Weights of a small spectrogram VQ-VAE.
Training: adamw at rate 0.0015, 10000 steps, batches of 128.
Rows from block 7 of the encoder, named by matrix and row number. Rows with one number belong to one attention dimension. Each number is 128 + 24 x the weight over its row's rms, rounded and kept within 0 to 255. All counts start at 0. Numbers have three digits each. After the name is the row's rms in percent of the matrix's.
# q: attention query (encoder.blocks.7.attn.q.weight, 192x192), inputs 0-95
# k: attention key (encoder.blocks.7.attn.k.weight, 192x192), inputs 0-95
q.10 100:128128177144093128128088071128082128128128128153088128128128128128128128128128128128128128102152152128128128128128128128128136136109100128133078128128128128128093178128128106128128128034128157128128178128128128128128128128128128128070128177158128168124072128128128128128204128128128128110
k.10 094:128128128128128128128128077128080128158128128103128128128128128128128141068128128079128128128128128128128128180077128128184128128147128128159128128079177158167087128128128128079128128128128167096128128128109091128117162128128180128128128128128128128128161128128128128128128128128189128128
q.11 124:128099173089128128128128128128098128128098128128109080128173128128094128106128128128128128128128128128128128128158128128128116128128128076128128153128128155109189128128181095128128128147128092128059128128128160161128144128164113128105128165128128031128132128128151128128081128128168074128
k.11 120:128095128128128128058128128128128128128128126128140128128176128128128128173160128111128128128167128102128063157128156169076100106128095080128128143128128162128179095128165128128128128128128128128128128128145128160128099128128128153172128128128128064161128174128128141128128128128128118084
q.12 112:101200128128128142128128105098128128194127128128128128128128085128128128128159099128128128127106163128128128128128128096093069128128128128128097128128128128128184128083168141168128128054128128128128128128128128145128128128074128128128128128128128128153128128128128128098093128073099128143
k.12 115:128213128128128148106129128128128128148128128128128128128094128128126128128152128128128184104147128128128128106128159147128128089128128128085128128166187128128199128128159128109128158066128153128128076128146128141128128152095128105128128128107158128128143128128128128128111128128100128128
q.13 116:181128128128128128128128128111100128073128186128128128073128128128128128128128128128105128128158155194128128128158128168128128128128128128128128175128128128128128097184128175128128128153128128174128128128128128128153128128128141128128128128140109061128128149128128128128128128128128171128
k.13 107:170097128152128128087128128104128128117128177128128139092128128128128128128128128128089128128128109157128055128128128128092128160128102128128128128128128128128180102128128186159128128141128084137128128128128128105128128128128128128166177105128128055182160128128099128073128140162128128149
q.14 104:207128128199114188128146128128128176128128128096128128139183128128128103161128128075128128128101128143128128128128128128128128128128128128128165176105128128128128128128128093128128181128128149128128128110150128128065182128128128128128128076121128128128128128128128128128128128128128128128
k.14 103:115128128200128128114128128091128128128099128128128110128162080128128128128128165128128215162087128128128128128128102128128128163128128203190128162128128128128128128128105128128128197128128174128165128128128128183128128128128128139128128070128128112179128160128128180128088064095128128128
q.15 113:214128128163128128095128128095128128058128128128128128128155177128128128128128128113176180093084128128128128128128180128128080128128087128128168091128128207105128183128128128128178112128128118128128128153128128020161128128128128128128196128128128108092128128128128128128102128128076128128
k.15 109:128085128128128128066128128128128128076128178128128128128128159128128128128128128128190227107060128092128128192128128128128117128128128128128230128128128128128128169128128128128128128098128098128128128128128128050128116099128128144128112128128128083104128128167128128128128095128043128128
q.16 103:186128128086099128128092128065128088128128091128101128045087170122095128166128158128128072128128128128128128146128128128098128125128128128128095223228128170168128128128128123128128128154128128107128151128128159128128128128128070128128158092128128172144134128128128128128128108128128128128
k.16 108:128150128033128128128091128128128128128113128128128128128128128082128128163093128185112108128148077128128076128128128147128103128128128128128128156191164128192183166154128128128128128220050128128128128128163128128128173128128087128128128128128128139164128128128128128128128088169128128128
q.17 091:128144128128163128128128145128128128108128128128128128128084128128128099128128128073128128128128182128128171128100128128128212073128128128190128127128128192128187128128128128128193128128128184128128128128179128128128128128182098128128128100085128128102128128128154106128128128128128128128
k.17 100:128165128092171128171155128128128107128128128128128090181128168100128128128178128108204128128080172128128128157128128101128128111128128128128189128127108180093128128156128128097168128128154128084104128128128099128128128128128128177128128128090128128072128128128128128128128128128143128128
q.18 108:093128128128128081105128103096128128128087128128181128128128128075128107177128128128191128128128128128199167173128147128128137128153128128139128093128128188128128128128128128128128128076128128128128128170143128128128128096128128128128128151128128128128128128128089128149128082128128128128
k.18 101:128128128128128128128128128128128128128099128128128086128128128128164128126170128128128128128128172128210128128128128128128140128128128128151128157128128193128128128128128128128128128128128128128192172128128151063114095128128128128128128128079128128128128128128071128128128128128065128128
q.19 117:128099128128148164128128128128128128128128128128128128128146128128128128168160089128128128128128102162128151128128128128128108186128090128075128143096190128128128128128128091128104128128128128128128128128128128128128128128180096078128091189094128154128104128128128128128180108128128128128
k.19 108:128128128128128140128166175128128180128128128128136128128184049128128099144108128128128128128128128128128098128065128083109128172128128128097128128128128128128138128128128128128128128128128128128128128128128128128128128128176128128128128175074128178128128064128190101128128128097128128102
q.20 098:128088196128128128128128095066128128128128076128128128128128128128128128128128128128128128128128128128128128161128128128128128128128128128156092128170179170128128128128128128128128128128128128128128128128128086128100128128079128128167128128128128104173183174133174128164128128128097128128
k.20 108:128089128128128128079071174128128095091094103128099128043128128128128128177112128128164128128128106128128128128092128128128128128165128091128108128161128128128128201212128128128128128128128128128128139116128128128114128128128128128128128128128128128151197175128128128128149110128128114128
q.21 100:215076128128128194128128128128183128128128128128128128109128205181128128128147109128128128128128128128214128128128128128128128193128128128128155100104165094128128128128128128128128128128128140128128128152128128128078128128128128082128128179128128128128128113168128128128117128128128040128
k.21 103:128083093128128128128128172128128128073128128193128098128128128128128128166128128128128149097155128114128109074206148128128081174108150128080128128128128128128128128112128128128163128047128145128128128128128128177128128128088128108128128128128128128094128128217081128128128128128128128113
q.22 102:128128128182094128128128128128128128128128229128128053215128128128128128128156145128128128128128178128128128167128128161128136128128128128128128092128128128064128128071128128128128128128128128128128128103128158128128218128128128220128110128128128060128128140128128128070079100052159128128
k.22 108:128156128185128128096165128128128128128163163104128128128100128128128128128128128128104167178128154067128128061128179128128116156128128128128128147128128140079084168074128128159155128128128168128128128128128134128128181128128128128128156128155128128128104128151128128128065128128128128128
q.23 102:173109172070128146128128128128128132110128128091128128093128171115128128128128156128128128128128128084155128128128128128128073128128128116128128128201179128128156172128128177128100128141128128128128128115128098068175128128128128128128128128128093128128195128110128077128194128128128128128
k.23 106:147128214071128128128128128128128117093150163128128118084128128128128121128128128128128163128128128127128128128059128128128128128179088128102108128201128185128189128100128201128086107128128128128128098128128128128167128128103128128128128128098065128128163128096078068128201098128103128128
q.24 108:128128097128169128128128128125128128128128128128128128128128195196128128128128128128111154121171128128128128128136128107077128114128128093128128128128128128128128091165128128128128128128128128128160128128173128100168128128094128128128128128128128128128128105128128128128173128128163128128
k.24 104:145143096128128128128128128128150106128077128128128160128163128128128172128169128128128128128171128128078128128136128128128128128170128070128128150128128128128128128128128128128128088128118128128186128179164128128128080128098093128128128128128128128128128128093128128128186128128162128128
q.25 116:128128128094083087122128128128110128128128128128128128128074128128108159128128108128128128128128128099128128128128064128128128128164128122124128128128128128172142172139052128128106128128078128128128128171205054128128128143128128128128186121128136128128156128128128152128128128175128128171
k.25 115:128128128128128090128128128128128128128128151128113128128071146161128128128128136181102128128128128076096128128128083078128188128128055128128157128154128128128159128128111128128128128128067102128128149170170128062128100175096128147128184128128128128062159110128128128142128128171195128164
q.26 107:112128128128128128069093128086128128128128128128167128128128128158128128104082128128128128154128128128128156152128128081128128128128128128128169194128128173192136090128128193205068128140081159128128128128081128071128092085107161128146128128128097128128128128128068161147128128128128128128
k.26 106:128163128064128090128128093128128128128166128128155128128128128128128066083128128183128128128080158095128128128094050128128128144128128128128162128128128173128128128151128184128128128128128185157128128128128128085128128128128128150128102093110128100128165128172128128128128128128069128128
q.27 123:128128128128128173099128128128173128128128095128128084190128128128179128128128128128098128128128186128128194158085179128187128185128128128128128128128128087128076128128128128128128128091073128128144078128106128128128075093128128128128128186128128128128128128128194128085128128128128174128
k.27 125:128128093060111145128160147185128128128163128095128128128128128103128104128128137093128128128129128128128128128081170128128128128128070128110128078113128148128071128098167128128158128128086128128128095128128128128172128128086092171128128128128128128086128128128240094100128128128105159128
q.28 122:128128095128107128128128128128128128128128128128175164128154128128128128128137158128084154128128165099087128128146128128128128128128128128154128128128128128128128176096128128157128128128128128128128128094128128157128128160128111157128128128154128105128128150128066128128032128128128128167
k.28 120:128191128128033128128128128151111128128128154142128170166128128159094078128128128163075128128128128128090128126128128128128128128128147128128170128128128128128128178128128128128128170128128128128128128128128149160128128170128097128128153041128128128128128128128041190128072128099128095167
q.29 102:085128128128128128128128128128128128128170089128087128157128093128128169128191082128084153128128128128128128128128212128150128148128157128128128128092086128165128128128128128128128166128165128066128095156128128128128128128128101128102128019128128128124128069097128128128128105110128128185
k.29 097:128128128128128128128171128128128128153160106128173128173109052128128128128175108128128124128128128128100128128128128128128128128128128128103128128078083128128128115128087128128128128128167128108128090128101128128153139128128128128085128088095128128156140075128128128111185128128128128128
q.30 109:128128128128128138128128128200128107128128128128128128128128128163128128128128128128128128128128128128128128128128128128128128128128128128128128128128046128128077128090128128128128079128128163128128128128128086128169128128168128128102098205128145128128128079157128100155128128128128186128
k.30 107:128057128108128128128128128128128073157128128128153155171160128128128128128128128128128073085128128128128128128084128128128128128128128128128128076128073128153064086144128128128128128128128128128128128128128128161153103109157174128080087180156128128128163055128128128128168128128128128128
q.31 109:141128128112128128128090128128159128128128128128128191128105168128128128128117128138128080125128090108128128077128128128149128128128211128128107128088128128194128128168128128128149128128181128128128155128086128128128128128060128128128128128144187128128128128086128114146128128181128128128
k.31 113:128128128128201128128132128128128128128076104128128128128128128128128128111088128102128087128114128128128160128072128099128128128128128128128128128128128128173128128128107128128128128203128128128128155128128123128128084128128166161106128128128187128128128151128128168128128128152128128101
q.32 122:128128128086128128128128128128128128116128154128128128128065107128128128160078128078167057128128103128188167128128047130128128128128106126205128128145128128136068128128128128128128176128128155128128128128060128128128189111128128128128128128128128128128117128128103128128104128077128128064
k.32 116:128128128128128126077128143193128153128128128072128128128076188128128128128128128128128115183128073132126128128128128128092128128128128128128178128195086128128132128128094128128108128128128128050128128128076128128128128128128128128128128128128128128128128128128095128128160146107128128128
q.33 119:128128159128128128128128128102128128128128095092128078128128063128194128128188128128128148128107128128161128179098105128128171128128128128083177128128056154128128059086128147128160128128128128128128128128128128128128106149128128128128088128128128150072128128128128128128128128169149128128
k.33 118:128128128075128187128180128208128128103128128128128128128094128164128101128128147128128128112092169128128128069099128128128128128128128110093128107128128128128128117079128086128162128128128128128128128128069128100091128128128128128128128164135128128128128077128128103128141160134128128128
q.34 119:128114163128128145151128128128165128128128128128128128150128128128128128128128128113128087128159128106185128128165128128082128128128102128128145158174128182168128128128128128193128099128103153128128136128136152128128128093128128128168128128128128161128173141128128179128128083128096128208
k.34 122:128128160128128128128128128073164128128128128099128128128128163097150113088128128128210151060128081128128128206128128128128128075063083128128150172128128128128146091128128127128072128128128128128128128093128128128167123128128128128128089128128128128164128128119128128132195070116128098159
q.35 114:116128128128128167128107103128128201128128128128128128128128161049128101128128128163128090179128128128173128128128128128148128128128128128128046128128100128128109128128102072128128128129128128128189128128128128128166093128128172128142128128149128142128128128128128074128106194101128128128
k.35 115:071128128154152128128096091128128140128128128060128128151128091128128128128128128083160092128128128128128128128099128128128175128118128128128090094091126128179128084085091098128128128128128128064128163128128139171128128128180128128128128154128128128128128128057179128167128196128156128128
q.36 105:223128128128128155083128128128128128128128193128128128128128128128128128170128098142148128128128157128128128128128128128096092128115128100128128128128174128103128128086128160188112107128171153128098128178128128098128171128128083128128108128128128056128179128128128128128073128097128128104
k.36 100:178128128128105128098128128084163091157156159078128128057128128128196092128128128128087128128128118128165128086099174128128128128128116128128166128128128128123128128128185111128128128128128163128090128128128092067128128092128128128090128128128128128095071128128128106187079128128128128128
q.37 109:128055128128128128128128128051128128163089128128128086128212128128128128128128128128128128128128128092128076128091128128128156128195076128128128128128171128155128128128122128128128128128128096128128128126128128128128128141081109077112138128128128128128107128128168128092185128128128133128
k.37 118:159128187128128128128125128128128166128056156172116128074145128128128146162128128128128128108128128082128128128128128128128128128110128128128128175168128128128128128128153132128128128128128128128128160128128128177128128128131128087159128171116086115128128128182128180078173128128154157128
q.38 100:128128128128128128128128128128128128128128065112128128128062128128128128103128128128086128128128152128128128128066128128128128128128081128054163066128128108137128128146128178054176128190128128128128128128128128086128110128128128128128128128151128128128128128102145128128091128202104128128
k.38 105:143210185128128059128128128189128128128128128128128128128128128128128128128128111128140128128128185128128128128128128082176128128176128093128128128128128046186126128128128156128177106128093128128128128128128093159167128128097128128173128044128128128128128128189128171128128128128080143154
q.39 111:187163128128128128128128128128165128123128182128128128128128128128128083128128128128128081119128077128128128128155128128128128128128128128187128128128133128157128128128128128128128128128128122107120128128128128128167167045189128197128128150128101128154128082128128128169128128128128128109
k.39 121:128128128128128128128074128109128128128128128082128128128128101128128104128128128128128128128128083128128128128128128128128166128126128177168128128083128171128128055128128111128107128128128128128128128128128128128080128128128128128106128128128141135141128128085128128149169142128128128168
q.40 106:128128128128128128112128128128128128128128128172161128128128128069128128128191128128128128128128088128128088128128128128128149128128190128128128128182128166128128128128128128128128128128177128128128098145128128128128128128080128128165128068128128171165128186128128128128128069059128051128
k.40 109:075128128128128128128128180128104128128128109128128128128138128057128128128128093092128188107128128128201128128128194128128128128128128128128128128183128128128128128128174128128128128111128128140128090128153135128128128128130128128195041128077128128128128156066170128128128128128128078128
q.41 119:128128128224128128095104128128128128128096128128128128102128128128114128128128128170128128128160128099128128128128128128128078061128128128128128128193128128128128128194128128128128128128128128128128149128128181110197128128128161128128128128150128128188128128128128128128128133128128153128
k.41 114:128128194105178189153128128128157128128128088061128128128128173088128128128083128128128128128128128128128128148093081128152128128128159143128128147128128128202128083128128128128128157128187128128128128116128174128128128093128128128128128128128128128128175128128128128128128128128128128128
q.42 102:128208128049128128128128128128077128128128185128178075128128128128128128134128108092155129128128128128128128128156159128081077155128128128128105128128128128113164128128128128128128128128128151128128128128128128148128128097143128128128128128128110140166128128169128128128177128128128105128
k.42 102:131128128128128164128128082128128128128128150128128128128128128182106128128098128128128128187128128186128092128128189128077062083128088128128128128128168128107176128128128128128128174128128128128128128128128128128128095128168128128128128128128128191128128128128074104128128107128128128091